python train.py --model="multi-label image tagger" --image_size=32 --horizontal_flip=false --norm_position="pre" --fused_qkv=true --parallel_block=false --widths=[64, 128, 256] --beta2=0.99 --lr_schedule="cosine"
Rows from block 4, named by matrix and row number. Rows with one number belong to one attention dimension. Each number is 128 + 32 x the weight over the matrix's rms, rounded and kept within 0 to 255. All counts start at 0. Numbers have three digits each.
# q: window attention query, key and value (stacked) (model.blocks.4.attn.qkv.weight, 384x128, the q third), inputs 0-127
# k: window attention query, key and value (stacked) (model.blocks.4.attn.qkv.weight, 384x128, the k third), inputs 0-127
q.14:118118162167164148094104142158132119119105083100131102115120161147123124135159114141176151103112137084127148113132097096091197099141116116158117143179159131117140131134095122098081130094155125157091108125133124139097133150169107093119076123114176137124113146135083160148164125144136070179127195136067169131162092112115142019152102154132129069112102113153132115165160144134139101129102
k.14:149105124061187070166117133111120126168130139034154147173197173103109168222130127112166123150109042111088168128133165119116176140166094081155238192123065099124124132154110162059103108170077065105080118103135099084108144169179128143104131172106138155106179154117117130143150214142183065214020160188078113162187081091177131098170140043082189065097124094104118172064105185151160134113160
q.15:133128155136096079166145141147118122113128130128114105137124117121101148125173115125121114144089125154172136126170095123114112116124119130183151112092124154180122119120187165145110177143055110141124095131144161104128084105088154138121114096118105193109138134132151131086113098145149146139092109171121096109145080132100033183166134174102112125149134158163110126142140131140136112154114
k.15:126119165164120126043196085064143128098137132159161114116121125108166101160157111110093113138097135141189102120164088120113111118089173115148135117148149121171123096139173108134091146114126079131153161130093167149174140104162070202163046110134116110112110141137113136115150130135113144184077081148145105183132071128106114152158109119120155155169161148129137109182172139133136129159121
q.16:157113131137128110127108137153137134122096132126143129116130179178127106115087097127138127141094135065123152110208135087142150171139114113128097143125131153125128110158121190123133137142121107073132094138137139156135139103135073148128075125163166147150066217145113143131168052144135105190107201099100125123111058097178111087108146186146131098168149074097137081102140127104095131157069
k.16:109113138123088138101126172136088119209150127078157177159126192148148106140024137157127152072167123096126169090191098040130133107134122070113093120109144147105094155090123177055174132173139143103145160091139119123134173103154148123124099169055168091124133180138124157144101168175152110146157107084103152119141140103173172112137116090155176162158182048079165095024101168111143180142098
q.17:197166129136145136097143133097110106206164176123079100153160163106111117133195123110147158200123120142129120179129123113115162103124191088142158089067086147105207113177175143214114164121125146175080105142180133114120042126083094077117152074066024082069209081168127080033071234157115161032110104104121088099166137121168130159115142192123088189119052219180144097134157116139077110111142
k.17:104132165147145141074155108125130140087127140118121114116132145111132078157159140104134143133136131121093186093121136119110134152113139122102096193117129172143133156176152124155072150149097074171128099127131106131135140105179084101105145123156131155097134067140132085149143141119145080107118164112102134144126091119149175136159088178138128162128147090120131096188131068125100137132160
q.18:068093096116093131136082167159098090131145128115118117149075120130120113136147137165119141129118126150117117073113186153092180180148126109165138110156104162072134138206175112109125103097133153184132085130106138127109097147166146067146149114135134161139118067124127169131147114096131079071075163097097138159146100123092154097116108145077131109099152155142163121115136150160135103154129
k.18:164098073038172074112131131154118155144153127123119123169116150097168110170142154115077102132144116123181123115136138132177184195085106092187166094103021125091117150147191137092124076142075123166123076102141147099099181142152150075155147119173059093153176124132178167093122113159152059094092117130117188199163117097139109085128093106088117138082122176104110082102116164131108152082141
q.19:231127139139162213194123188155172078204146180194128129112085094107146160128087096118125049122112085135124098121114097122109074123124178139097172075163102089123084159109180148146153155059092125157176109115069156118179168084127107085140101138044113080164145182138122109078074150143128113074135121082135046114166149145081136140202072145174153151152188114183065145086098131115130179104126
k.19:112127133135091191064075124149207166125150141156039152114068108093154117106145137106087115177127138102184080128093119130150079146080114118096116144140103155131123149112070139094130180100088091146164091161088147120129101140120119125148161144124127153156131150160115135107160116115094085163120156105129105164115164158125095140135118179164141162129150107148085153133124107153141160184153
q.20:127096123142129142181106173119173096140092165094161156100122131113142135080121103211140120150137103122103153162154058088145144126137098160133140128091201070109158155076137164114140072160218149167116154123108150088124094132130114124116050150113153083111118155149122083110127094139164150122180159096162093100126125171090119120136116146166126178079174126154143100163111152111104137174051
k.20:103142129137128147131101166109148134089123157153090176136138145105109116089131134094124115148093159098163105149126144090141098150161157097098098158060120090150114116104123113128091137153126110172154164094141132105127130107114114171097078144131164121102115146143127086151147108117125135138150118148132137092117169149171139160114133075149117173156157136089089066123127108116102146157129
q.21:095123100119124126143093125154151139118163124200101126059163100114114125143104089147111134138123131136123092171069105149104167107158146135114102146169153089139137086112138107150104106096178128083073154137113129128126131155135146115098122098151119110106142123094137110161129131105158114112141166147113155086119142083124139156137125164167117165123143147152166110161165104150145149110118
k.21:071116116130192063179105160129143047170156145144188118107197131137119122161055106111154127146125087146085190203077095224137137080161117188101098175127133165086167135108079137152159066163161097066089182107121101120153129148143157120140146127104182193152129135126156070105114135087196104091114188151111111072139163082110156141103151100102092137101115153123160092095175108182183080155103
q.22:155114154134086168129153138091117162187092207177150114147125107181114152168091118110144095095146107153081115111082113121087114109144178134111200162142127096173089148085153149070157108122105093106144163115118116157114139102127184115122133126079091132102161118078120144097100182164175091123124165107157125144123106151138116132171112115105200080152104136214101157110102116087144135122147
k.22:132092089146033183101141113142139145145075092150128133144066131135201162079103131122165073096187159183129107071087168147144105132081118167141117146190135163160092138165138152058159104120128036162155133167119121124080134169126134099193092129081194153082133100112079146134147124110137140192140168087127134197037121168053071147136123137102203092133081149136088204113103077140119106142121
q.23:134126161080131173187096159151102117155101130156221093062126079091117139104069139159140127083114118171180129084105141122050115114148102156088132089136140113160098179142099146124152054120171157103149150130063146146167191147108182041162177152127158110127135126124070117156110154147181117179099172129143117125091134123057176151157121148134141138081145169112137179097055143065093121109106
k.23:128115100098087129147053171100134142136097132190091149097149100143097160108124126161153103119119109199117078157164144109100128108108097179143141104167138147146078128141173123107169112150161107115143165124123171150125147112088130087156139135103118119148164167149087162132134096144115135148148141137133122136068154119066124113143147106088148112122108153104170136116021171067104150116179
q.24:094172131109106093085143089142173113111132104127119147066113110154082167182155110179161154123114111086138116082137044101115141106083131128155129138135107130190079121118135138119192170165135095096170155137145129080062159135113062098185099149132160189082104124184100102142085124105069167191093111078111094158084109167180116155160153159128122150088133179096185105160131033230200108124104
k.24:142141136145147141057123095127144135149112116151138110091162079170144146193187114119112104110121176111120170086123116115097125130133168049106156140172128129134082087141145178164193125128156098106180146113119138102145141095125099160131123113118136118132114101113134129139099191107092144091169151108185125108140163219137107136112157080097148110187107136127196065172130087154177151064149
q.25:169081113136057160129182147129115114159116189137164120154145206093160095097078128065147135129147135181138103103112149112129114132139128124168130104125138137138150178102141120127088089070125138083088150179123132163119126103096128091165111095141104153096134171094152128135154176157215127139148160163112146098152063123137109171171133224126103096122139149124099149080136106119109124105050
k.25:084130151190099181202171135138118154179104112128157156139140230145118121169034092116149060049101117178041071080122151144128121096146135173089202133152144102119056200148116062168105121111121088090129152180083123193180174114210247127161091167123118187107109163083141087113137123145172114129108176154089145124126138097057099091207066184059157097166111117113086147108078146090129087176153
q.26:104172118172189108106176082077143115072160149057139129179148194154106147155137071058144162172134153135107175061160107060180128140076112060123113139174120132074130136118143072168102142127105154132174060126163081139174128185169120150106143098148103128111079172231153136164129146079059064114153114157061091161119182025118150116115098148042151148166130133127121143144148103109173104106204
k.26:156128149182152099131148131128088131148157147071127100124164070100088168119178128121127180174162121113099179125121035118126134147118073102140159150150100127134142128087119097109128130119126187084073111145132124130133110112139098126120181140145092165136126113102167082183147152129156027116111139152090087142150101098152109113079163200160085140111174151136110095153154105143125155101124
q.27:052140115145132111152112142103138100125130134108136106109088171082088118099114119186109120093104116133100086101112110212124186114112053248097142120146135105115107171125154092102136137129194166128154157118110109170137124176118138104116099124124176126137124110209127160127097116135103115137156101167157114136134146118063141114136099140138130110068168081128119191144086134152146128166113
k.27:149123096141194125137121183055136126182084136157094118129074112141096145148151098134096085145112160155155062223066118198085165154132103192126191105093103074111133109150149153091142130144199170133132119108102172086120095136076132118188168128120135092157081117132112134163093094118125174139099110123173123143164122119099053126057119119178090125074141180128122152113093175150117194137114
q.28:057138159122107159120117139146136104133079147126157087090120117178122174117106131160178158070141165142113147164186116118128116112159102133100120081085132088113143159140108124111174116137177146132144171094133140108110159131097128111100160168116166092132124141159096111127108117129098166136134125099189125117120118141148179107126120119128156113158134091111135121093082140082146156135147
k.28:145181140113063180084082145113106118158091137180083133124116155187161187129119150149203169093163209175159126140157116100128111157168130112174042096139113143129137091149138096119156178167158085148175190068166128090086141144053060068087200088115137074116095117100110145161125074098058212170182106042160140132074155139141132132085149088139197145114123116111174124113076157110089114088145
q.29:100151173148159144166157161107109146089052137032151144104147117097151174071104158120168155108157118176080071172088122108103081103192124128145121102135125087144189140021089076101162041132134164159147112151132113106081130141127119088135168132094196078144131118128122156149098151087175138167171113080130065139158084146099170118133151126077109090177141166150157159176091176145137145079102
k.29:108182112146162165189175111116166158080096129068086102156173121123086218099143106088161122147129098130087040145100125102113114115175110100119108144154143133101167127123081101137104117103089159124139160153141103124129099139103148116119118110108156098161188089145147135150107123096131159091156134092113063124122138137088142096111148122047147106177154176163151144176100163120141138142164
q.30:109194124129145156192098127112120118123163128160123170102078092102128180149082097139140087176132175158124140113122103125157084105108157140097130076108139070156121107148143145104124126115135144133161135092147125136159142116081117161062124093119189074113089144178113104083123087126085174142137089072164068117079143158141110160129128099123135167076104160161118127116125112119165162124168
k.30:154181161107075207143110115084150176111169128235072163099101040118128127112124119074140109144149200142124190131068111107141018099074171136143100168168121094095108119183142125145126148115108137105169173160216151139148104138065070207144133071085141146141085131187118147093074052089072169114203091127125093092086192154163122140065177112179119172144116125098099104159131101112083138047117
q.31:222082207114125171110084192181105174138137116171118169024090112167069133143077048172086128152149094110180141172074122142073112047162162232145124108168152132147074079158061153050106224082131170143117105170115191111125152090044184051096203218100172084157106150146104203065143141220133218151088170111171129044113167174177104146147161113198079087084150162139043156126077178099048204056160
k.31:122122144122133139114153114098131133075135112127179113152103153106111105141112114124122131128117099132186136133085167135121120096125147140130105135126155125133082092138108109109122164182102091105131106152129117082136113135102118103139146119105163146182116142168103142098110122187117151136134153138100100135084189159148180173124114125120138140107132111131121182129136117151179111125146
q.32:174098049103115147119145117132113159083133124083151148112157126179150114110140166099141145134127134121149138131129145113110123144138093124124168115088130185129122133101112170088159111131085129097168155095124166119103131126129125147168109119145118144133111112148132110139109108131117169115120141103136159135127088158160110114128156145115131132148145122140141090138125122170086076108124
k.32:191155024090083190077137159183077075086121132096161128088124151157156109075113180109137127045156189130173080039186111062114058139161115069133130026131178171116115084146169138165097138148105181199194184078101097074094202111106087145197057139103086093127133108145067151165101132122127160137181086106155211154072158102136201102196104108119159186185195113083167153177028034145140060098104
q.33:143136094117163151106155175087113126090106111142158152142115164198096169061046120134157138099189171124108078093131064066166079162066122084123101167151118118106058168082082052103187081147103133139234173119164070054087172160081116116132205167190155102166086197127108142205091100110076192137214164100124187190089136119154142154131160127092139108150166108055118175064055097129085175067072
k.33:129117141176113144132165125132127163114156156128103121105107113138134165104088107155179148125149116148060114123109098132143106111157112106141124103157136165105113159075083079148188120154142145104149141138159099138087129124055186114114172133106112105157096145100147147136133141108116145077173120120154117089112161138127154137038147129104104146132136097142133137102102131125116129110161
q.34:121162136157194135171099103101145145158156092151086127123098123089172127180082181149176108116130150175114146124082110122119129108138195167046137101088106143178134101138127094151100139084107136186111095156114073135170158162126150099122134097123158099047085162189092150106076141097081137088149101029184074118153147125135137136115139097137121156103161111189161109087152110086201082109179
k.34:162155151108121144120133082120119173101188144143056083109232124118132091123151134088117107172149118137111157130099105148145110146061143153100098201158138100107155094152113101187106131132073151122109086201167116141152103119084105147145125157149102126076192117162153091148072101107139154072086147120121131111131129136158089139138149142139143185126089136171128122200150145101102138056077
q.35:138098124067133129040130095186068080147181105046186153101199169145175122194116103116119147168125178080206163110215133116137093154159143104139092122074094125078126163162181155125116153158139138146166103056150173081094111117101108138168137179167112133171115094134085160076088124171114224131123116138111151111116165162222138110123156055108060104121149127071139056137093129210130090110117
k.35:144124150083113118065125101146071148090158150086164108111133176155115087138135129146125115140095119103149131055188144095112146136141144120132086109113124148117121120154161108131120173161097134096141074102134096148149127148120122113108135118149133124126105150128108106108140082164129152114135124182094134161132147161189155133117134130116118148114148111128164054150126106156114126108101
q.36:147164135150132122121107151144084149119093161105105134129131122133060190095130076172149150142126133125177064099113123140112124108195136156098125082112097183068118122133113166104156199104125149114177129138099116139117123098109129067145176145115143112162056168204075093120103163196121086140117119126106127116130106120122152119148093206108129099173116128116158142124109123104077114118157
k.36:167146189163133212110129186059125155166078138109131146072072130133080161117169148159144163108136077168124069103154103098046127122114188148110099054146152169147102151115115175112173171119116131081148169147091126084079117070089159058199174127068152063204040133152088137134096121153141147144157146116164113163116173104111117137132155189116166164095179142134119145066068154159109146075144
q.37:076102142134116160117092115131117159138092088144124073144115097137085107103152160130139126081126120098098163101101120184134130126113094128131146133107143129133124158139086169092152136132147087108120169117152113155092193138151110094086170119133154143156142124071144156135129149138118128146105161097136160129098090143112131110126119153157214128103100104121074154127107125134126122149109
k.37:120095086100031127155084119161097070155079119100195133106119126126139194130074127185165105052167155136119163092086188158123133177142126175206171104151142131116112164170107155047166096166179043166106161138141091164143144171122059112167127124100146101150132109097140214149112155151122188194123072078195198178114036166120130095142154074099215060109090155046111205057107203111123153065159
q.38:148096119171107142137106193102148133161102148145117164127147157126152133091119094179130099157169139129092082140103091138168104161127142147170147113110125196078131147117138136118097102125136123145130166135129120127130088069153122157097074149074083093104121141118136108129091101159161135127137102075134127144098101133127091147118109126127110139134136143175111119140109162115105127178088
k.38:127183194162171182131143107103179152091109131163085145152073144107141095075119129095073093142132125122148109117052147087155043161099175114083109093044101163120155137121141154169064138148083117192156130140172090121095115089174163151115115103080162084115079139134145088114141134181110190142177072136136125123111208173164114178127088103114118242163140147116052132121126058138100128206070
q.39:136106092118163086111078119138062158112153140107127131135099101175088086155138094170088099167142128061102146108085098190196105118084122127148123155137103122205102180112133096180143143123176110098139140121109115158121173127191119172090087132121143133202139137126155079124103074129087082069164138086171130157142076124154176098104087119204126112135138095141048098169175085165151158177135
k.39:129106133155143140080104140143083084130130089101146135101060101163139125116125106159086153119183160076132119152113073150176115137102134165134145166074101125092126196109123154128139137158163169139123145098146121120124086160140121137107098117092138133148129119147130114112118119110116153116153090091190141161103099147143121091128173125163154171125171113094098142110114105212149169116118
q.40:195129170083086138209198140072136145110139201154186158148086101129112099101180091095123075143115127142173072162090122114109098168125123147153185138070142113150115112060137197076193099093076124108136166167117119160053075077096134138179129166147073131159137113074113145113136197150210143146170138134162132183119138161078048190099103142138107116066111161153090149115103109117095150079044
k.40:093099165118072114189195128113166092070117124125175150121091147053167060084130084142123114102126178136132054079151170107131141153120122101101129132118235132120104184134127103133172073071158124172173150112071129181140117152194173180140050156151142112146133099104088119170136173131160140141184111153163119130071114168022175103194091111109137079142099092157129216169098107167176105171134
q.41:164145084077117066132127133090134106018157091179086171126078100129124164123157143136140095132136157174192216115153047145156130154073114144115168154147127208140087042068093128112143128141125170157178149093214140082171095167104087171219160087135112156149083138179086106151150088095065185125124101150114142128147204104135072165091148081134114205112135129061206085110124074138073112072107
k.41:126162107095135094138120065131173131062165140141141118112145102090152081139153099154132169156054130114162118148173113139114143140111151110104146132068136060118123066112144132202078105076151167133127134123129135133130137104101155165097103139164079116154105178151107123140099182105097101104225095163137117076154165125160172141122130156181088211163119066112160086190146103117107063116125
q.42:111112145100114120079113180049120167126060135153114111081084115171029147119144121194169124103098094123111104149127066195111124118140124168087104131162123173159076109099085119054204134098162151108180138132130155104112153079066150057102213207176146113160066134159136144172146142150078146169151135072140162128112136112151157129054189111166092110172168110052137168129067159104137218112141
k.42:111136114125147122142140105095147126121130107119137104153101162137109118132147106162144124124119094142154114152120131132147180106121121140137095131164149156123103122076125130132169163121143134105159167150174123095122114114060171096116160114112149086152126128135155160146113171144100167108189074083144131123117162139109133144113136096098138151137112129118116148108093136091141121073127
q.43:080102144176087177097138108114141080254052093179180103080088095155111103131078108116139076104090084107089124137114173158066112098191180088156156138153124174157155170093171167089119141085135083143128149139123187102105151048112121058123145189090155101034134127076138117092099153170142122107149129107183088081128100121132146215158164099127101136156079156175099168132147178087146195206147
k.43:071112088114080118091150058125165116129062115153116145192115156157127104108168112120122101127136143131121148130099198131164134123106132125137122131166103170134104099110154127105130162138105047142171126164176104128137120149125110118153121116133124198090155129129147114075124093180108150112128118140118145135137128148078076161135114121082190113166078132139131147148131125135127099137119
q.44:137111130144130177173093175151169185140108144157122178114145121124124187096107102154148137121160112152133097119094110108136081119110147183151141063144127126145152143144122135137099112159159087117127158176092101127155138127144135117139056106123138105087102147159105117104141062115164127179110141163114080129080100106128137127178108135102140147112162152179137152108116101083105100143117
k.44:103126149159146255188067255070135229250078124214020157093125054140108255112075126057162123073120139170062143220053117100065022064094215128085190102175135086121100116158149183139140117107223126065163186148078196075133125032135144163179118130000152140119046191135102143043100042134158147165157179112106086098087170098102092162186096110111145141130148154150101119125045145079117191133106
q.45:118145130122170120043097064175115182060153109182087170134147138191139067199166116170066090157065129142093101063175049143140141130085174102127093149184192059177080089158127140134165163184091076162127117130157137079184145147110156152112080168171083117153151041037124091160127110106101180138077106158128200143122160152089114066163154074145164105163120104088160132161138134139181197110142
k.45:144062184126129185123130142113155089127141130192143114112084093175161113170110144137127109155138099128137180133082064136092126094109145180147116108132096123146106134097126189103148142134156134123114127102151156133106180160103158124128140081080138145116098127111102144088164139087143166111154148130167149057140165132140148109107180034153124116041144131123127115086159136159198136120122
q.46:105123121060142121151192168149065071184157177086195098118133185091182096115074164100174144154188126148145196109098171106107051068180129103132134114152150090143159169085130083161149092130166139153103062124095146170180096085116135081142210162139120111126154112119138123041091180101171133035173167170106111138136192195136088146144153103104128121102146147162106121124045190079117102134130
k.46:119135109100094105198132121128099173063146129170074133143138136139091122102160110084171097168142138162157071129173152134159126139168116147171110180162110147148102109165130041164115114126092098135136084141145148123172143125139109069129130098179107179114177148132136055116178065092101118099101097166041128182059182120115148130064121201096126124122068126124132124191143121089085107190143
q.47:089104161168135122035159093067141072075203116142113083145081099161117051147197142093082068109106147050139146161123056213144096144107114171110165154221114156152091129131167096123159206119129092135212126062123151104108184167151111204138067110188121141151084071128135075135163096029066131049157126213178144128186243094120204123137067080140144089142126091141129124185167112172195135146162
k.47:125097098122111090123109119117154125141149121104119098093087136131138110160170121121100131131121165117159123150117119165121154154105130142129158118121104104077174122112122099132152144125189136108115090086105172085134109161102130146136135125132102167159142107115123105139142120117123116128147111176148113158144092111130116096114125126136119126103132112161138149111152143158155122145106
q.48:108145158156131080098170108071098158147110155104153124180181095122171154134076174051124125117112098171087164154146156096103120151104129030068114167129156127087136101130128150130146089183079188129146080161159154109171101114121172130146182139124107129105104087032143148129194124108168076124079149156104097179125157082120128163106136093080181147215116096081157185082124185070118136107180
k.48:101079080150099067140140117188111141152124122117168134165144128112130141094096129120156166129141049154107158116172103113145208132119078104112072147168145133120103096069132136087155066102117161119084131174110142167128090141116144077147109127173084179119170119128178136143186128117139069126134144133076139107146068122103111149135146197140157069089094117141151131133171188080118153152140
q.49:112043108133087150154163181152093108144104115096171110151156184127083112050086122125153144109154116104114114097125183099154163130143106123170142187114147134108127198095096128112103078140126146041078154167147135195067103112150125094110145178167139153107110152129181123142156149144233118186106204075117181169060036130179091158165119212119150130087081127093087140145119114157050118135063
k.49:101113101128166074166174127163036099153119129101179151170136116137118156069100127109141085057152160127138143099121154150134121083208127118124197102086115196147071172128143146125109085154098140146141203095144075144142124101162128110152153160147107128137112139096150131138141177174174134112079112104123148130079091137126139168144089110100164118183088133071145163103075113123096146103172
q.50:164136109120148158078156121112133133110180077139070119123112129139149102106238104168095099158106140160110123136108110149136112162094142151172113133173159151126119114154149175119104152130121123183137135119141156103094078124159132173138088115134088110100180049072154120101112110138106149102134077114151124161094176160102087141098156079107149126086066180170102143166152108191099106098123
k.50:143132131090158109123133086136123113000170126131136115129111109083159053173230149133101092146089140098137181141094146134136091145099150093141180122140109134130134097122151138118053112179055097200130031149170093135164121182187115224107077105135080152115180067104164139090154123136141106121143080227108123206136149166171150162168076078154076147110125127156105134167181050159137060149121
q.51:171122057113135100097161118134075106142175148098143090169134100114183075114155215110147128133143085104143135092106169116073103148142151075136130174153178179119170125064094142114140145177090176166162068133149114118135055053114094094137176108111127125117234077119141121033119183067157173080154073112122173204154179170150121150069136083165110144146129132142122147159095145114103126113131
k.51:157100036073158062145142112146132143027152134081169111126170143098101085105186162103118131145138135099127159098115171160131151146146107131097099174123127165135114120166105077149082156108080098134149080140109101160133126178139118095112125134180140150123152096079193094105128113116140109073133134173089138117131096130075178169101087205149160134117083099138129176217145116102136102144145
q.52:123148116105105074209105088177107093113181174098153102182191130053139074157163179068118176137102110116225177191141152115177105192126123062123149111038112137091189129116151121190051105125102144136051115104138123110126126119156096228089140119174054138160121093187150152126124113131127138078108050160143109090161121119132087125138098111185118142140200108095113054125159140175122119147101
k.52:115111115156104100163132163160117113138153141096161120095176149134111100128129126133101136152120153090160127123202119104177171130132124159139116092091134133111156140142135115169084132104142149116076127113100119170168139086170109154078096124158053125125117144134130145144145121136126105089081116122156100062175066098155134092137090147138130141175154124114132089149141149155093094140092
q.53:135138172155130135143138135118137140150055115073147168134141113119120172138109115160168152123103098130127163153175121123133126057162156118145087094071157133075129137100106164128109132119126138146129100099189135125134116105134163141130134119134165108111079122170097092122162161144152136132106116137136118044133074148141113114141207107092108133161139114106143133094159172076125156110201
k.53:113160149159142142157132095089134179077101113117128117177166164144101112116155156142148174118065098109148099135195141056127128111148167068110062130137162093144143106144165093133093207147050160164124130166199061116115108089103125123098075110188113124112128169166123102134139126160148149196112098113096128105109105126176128120169134151109190154128125121096119081159149127114122162038120
q.54:156127128082119089174205119129151134040151144052106145189137124068161058117147157098077123154082113149142149084127198170161109163121144072081117105136087129096119113121107142073069105104029139150152077176131086169176101078168186195139120066193079107181178087067170125166160197192170127091088073187131153165192120109100109141134118088114140139121148070147127122151146165106123119094175
k.54:175084158121171111184160124144096110134169122086128146145131127089122105036150131126092147130127129129139132075126090164136098130108095154095149082079206124121131130122131134115122123076098200173113113119077133158165157131122161144125110092178122125164167147150087104115124119141138153098117111119150168116131121087093129129140133147195096185046132140151101124148155148144150130142142
q.55:098117158090113152178190125092148136083120076171154100129074126139089170094136177121167080096148115149078132193088143163133103118128103121112078123130119129131122135126037139118177131134137151121116164123172120177101144157092114111083157140127144115117158098039139088188165141089156157123100117132179148112135104144089135151107125102139147148114082130096136145123140098085111158114146
k.55:112153151109102100169092098114108090104103116171154109137131146116152120121104151134199172097144136134140137177129174144124112118187081110171159111152152116103153166122097101150177084086160123147147160120129113159147065174042075118100148082139109116124162116137121142173148123079112160146227105086143147110100126139105168133158089125149167057205049074103154180126098131092144127099146
q.56:141131147113145137121073150112166132175151162165136160124159157117182140088117106124159129158137108150109101186144109150134125113106114149102165111151119136077126101126155092144157143152160105123089113122076156127136078135124140136130112115144083101080092156112136110113102100112210125142154163147085119122150144112107140127157102141146119132146143120171156108110086165106125090204082
k.56:076110111139088101182164155089186114134120157167073113127133141094137117172063113056123107144113051187109112156114132105145134138123138137089116117134103178106174134130076173136121103101160114077116076186050139118133094116178161120112140131119150133086119152186121052158177170092149090131108137199085129163154175053123145148169084156122038121137130129118169114090198163116156165244031
q.57:063123111106084100086123105155121179114147067161119130158124092147074166141138147123070150078124099090127156141108162191147134098094072149171102142107102102153105154138087167102140155180125143079141166109168156165092129190123171121092109150120191134133128083134162110133147064132125156145107146152103130121093094157137138114074137090109133105090093109093142155157138147147125146178180
k.57:126134078141189131059111194159072078161060122135193170125073087128134205055115133164102177065120161107216153147093177198092168116134143140202138033149139121129143129139163162151177113167139223171111180108155146089102055147046045112186118101101156107137112094104101166103076081148149227172167109071212176118113102118164100156138126076115138069130091176079150170149094112117122178071153
q.58:146160105133163122131154118171100153099134111140104113159118142111129143180165158156138127129107155132143136088108124116133143151113175150156099129155125157147129130176126149179104172125092111138148057144113119132167160143163118097179081092102120134127092146140074122143126141126078061122067091155066133124156066135089141087094108161103176112099064154137139138136207108111135053117154
k.58:191117130127184176089079165103109145186148141105133123099124091132142140142155143123127140135138062154066162128165087142121094132062146117128172173194104101132110142137131155146137098164118126128116105130104151125110135115115130158150134108071101124138140133120132158089120146117150079131117152153106128141165136117127101084138120117108184093100116104127100104099111151100142147089169
q.59:178098104103153074095116121150068231066137129117112110149205066150197110138087171101080164131164115136168124126086212124179091148144142096156164129125149157167141094086102117122122070123076098138100125137136104131137139114186156182110148084158095159143181095095194132141122097175194082100117114151122138104154159105187120148089147068135097098169165132155100066158129108100099150043154
k.59:116112080165140142115150132180102122097150130064185130075128138146176141081143138159107152122137111121125093154101115123139124088109109180122105120104147137132157144111123103128108123123120180109105164125108101141124144105166167110125078131146134156098146131140129114138082067121173145124137141097148110114098122130116143143129147151117099171094160147181147156136154089174133073143161
q.60:103172105093082153101114076162125142152186146140101152172129083016200207214173221083108132134118137155160186152130210098103064165149176040199133120082093130115181105163156206152120133156097108160125081103115176154163038069139114161154125036075110141167204078036116125058147092041138141193107099180101121177215096151150125079136143005112088159175103158157127094084079183121112161101185
k.60:123153095072093143151119075150165149081158098182084148166107131124152171135131151072121124150101129122131103140126202114139144153129168071167120110133082115136131145234158144150091130084094106123143077139118157161142165175155131162139132106108122126094138126134171145079152086104058125165119127176075120148142096099140146116169053137086103096101131140153157136153138092075103107173123
q.61:135086095101120072040078150191126181042143075157118084113147073138157110111183160125101156113161137098124160145131120124174132164122102092169093209158173180187110120081090104130159105214113070103091107096157117090136142167134092188124108120173080141166198127042146129187186091101139151133138162181106191169194170153107136070106166044157131105105166071108099072159186102154084103118072
k.61:101135122134170098152078146153135087067168114088147127106129121149154134097082128140109167135103107102134113166150115156106122115187137119138130144127123127111174131119120129169130116151161154130104114093104132113106169135132146155116098136125126135072139127099121142116133134112107155135152103155156126078167109130143169120157137073136119112144138104124153135113145136144171078173132
q.62:155136121101161109133129052160101073132154110108175139104178143095149100150148128130124138170118174105159130130168097114095182119139145115114092105036147108103145150140154133180134155092142126193074068136111120117135127123120127144175092150194134136150137120158102105079127160128114181119153112142110170087149123187139090116136134142160044106124141084068139063166163118170153115118073
k.62:141122199076129094116148152127103128084153162116144101125189185150095060201166123118095102151090097093096123096205125086106194126152107127070084166071123144129097204143119060132105183168087102070109097124123126182190152115184133115058103153186088134117105169127084044137170122139178150103043131180114151102182088108170135106159156116155134108143165084118115032138162122161185121103110
q.63:130101141086150094099092101162097161112133133182129077120144076125131108165120133124124139117156132113136147125123122146151140128119109125112138149093115089181081116113112119143140123118152115133101132131125123116153205139137107147151163136135125120175176106114144160154137149175092131107180127151157128114155179129131136115081130087173121121135170120098085097137110090158123142107090
k.63:099101146119069098131059157197127118129133114127194108041122104204104136140071082203146155116135121145119089155101120151142206088126078243136073158114181124118092174121102103130175142159206139098076157132081129120108185119148166110081111147110171146138143102113103179128087105134103182145144136089188149097131099163113099060088207081123102101104164113153110145104143130152129078162104
q.64:169127110133142159118125142151140129115148142130142169092115131089167105113150126136130164110072106127107107103091162128070139094163135152112125170113110099125131162131181172090058170119058144118161142192118122138173119106119179149068084128121134103176090119137164139095102081146171196100152114122084151144182107133114113107163150124161062134116159123139071126172140092168135105086094
k.64:172136105099167147110109140114073123104168143082119176110109122078151129185158156098108165120139124109121125104083164122058120124119144143122128111116116093079146179103183163108117172168050191142201112167134148124126117123129148148159072113093171100158110118129165101113089104122111205085128151167128105149149072127124107126125158143170088139145176081150103128109138106130136129166149
q.65:165093196123147122079125136133134197075069128163130116070141129133111147098142145118170116093186090193127122158131136121090121154113056160164120099190194187177053127120104144095104125159187094132080079098099151125167119225117097074130141159130158121102094140137097152150165090158157071163127103143155063174064149177074104162104160106092202133179110106103129175077126152054093139122135
k.65:151116136132133153129145150127129162113089124160133116113111121154159139099074104123170171121175116123135118156112127115144105088136154163131127133145130145160103125125106119096128090153135096115132127097170114106129153122103153108151173130167122131131136140093106161154141119153168138133121121136160126113104157150093127139118100127114119118116121116101113127122130103112146093131167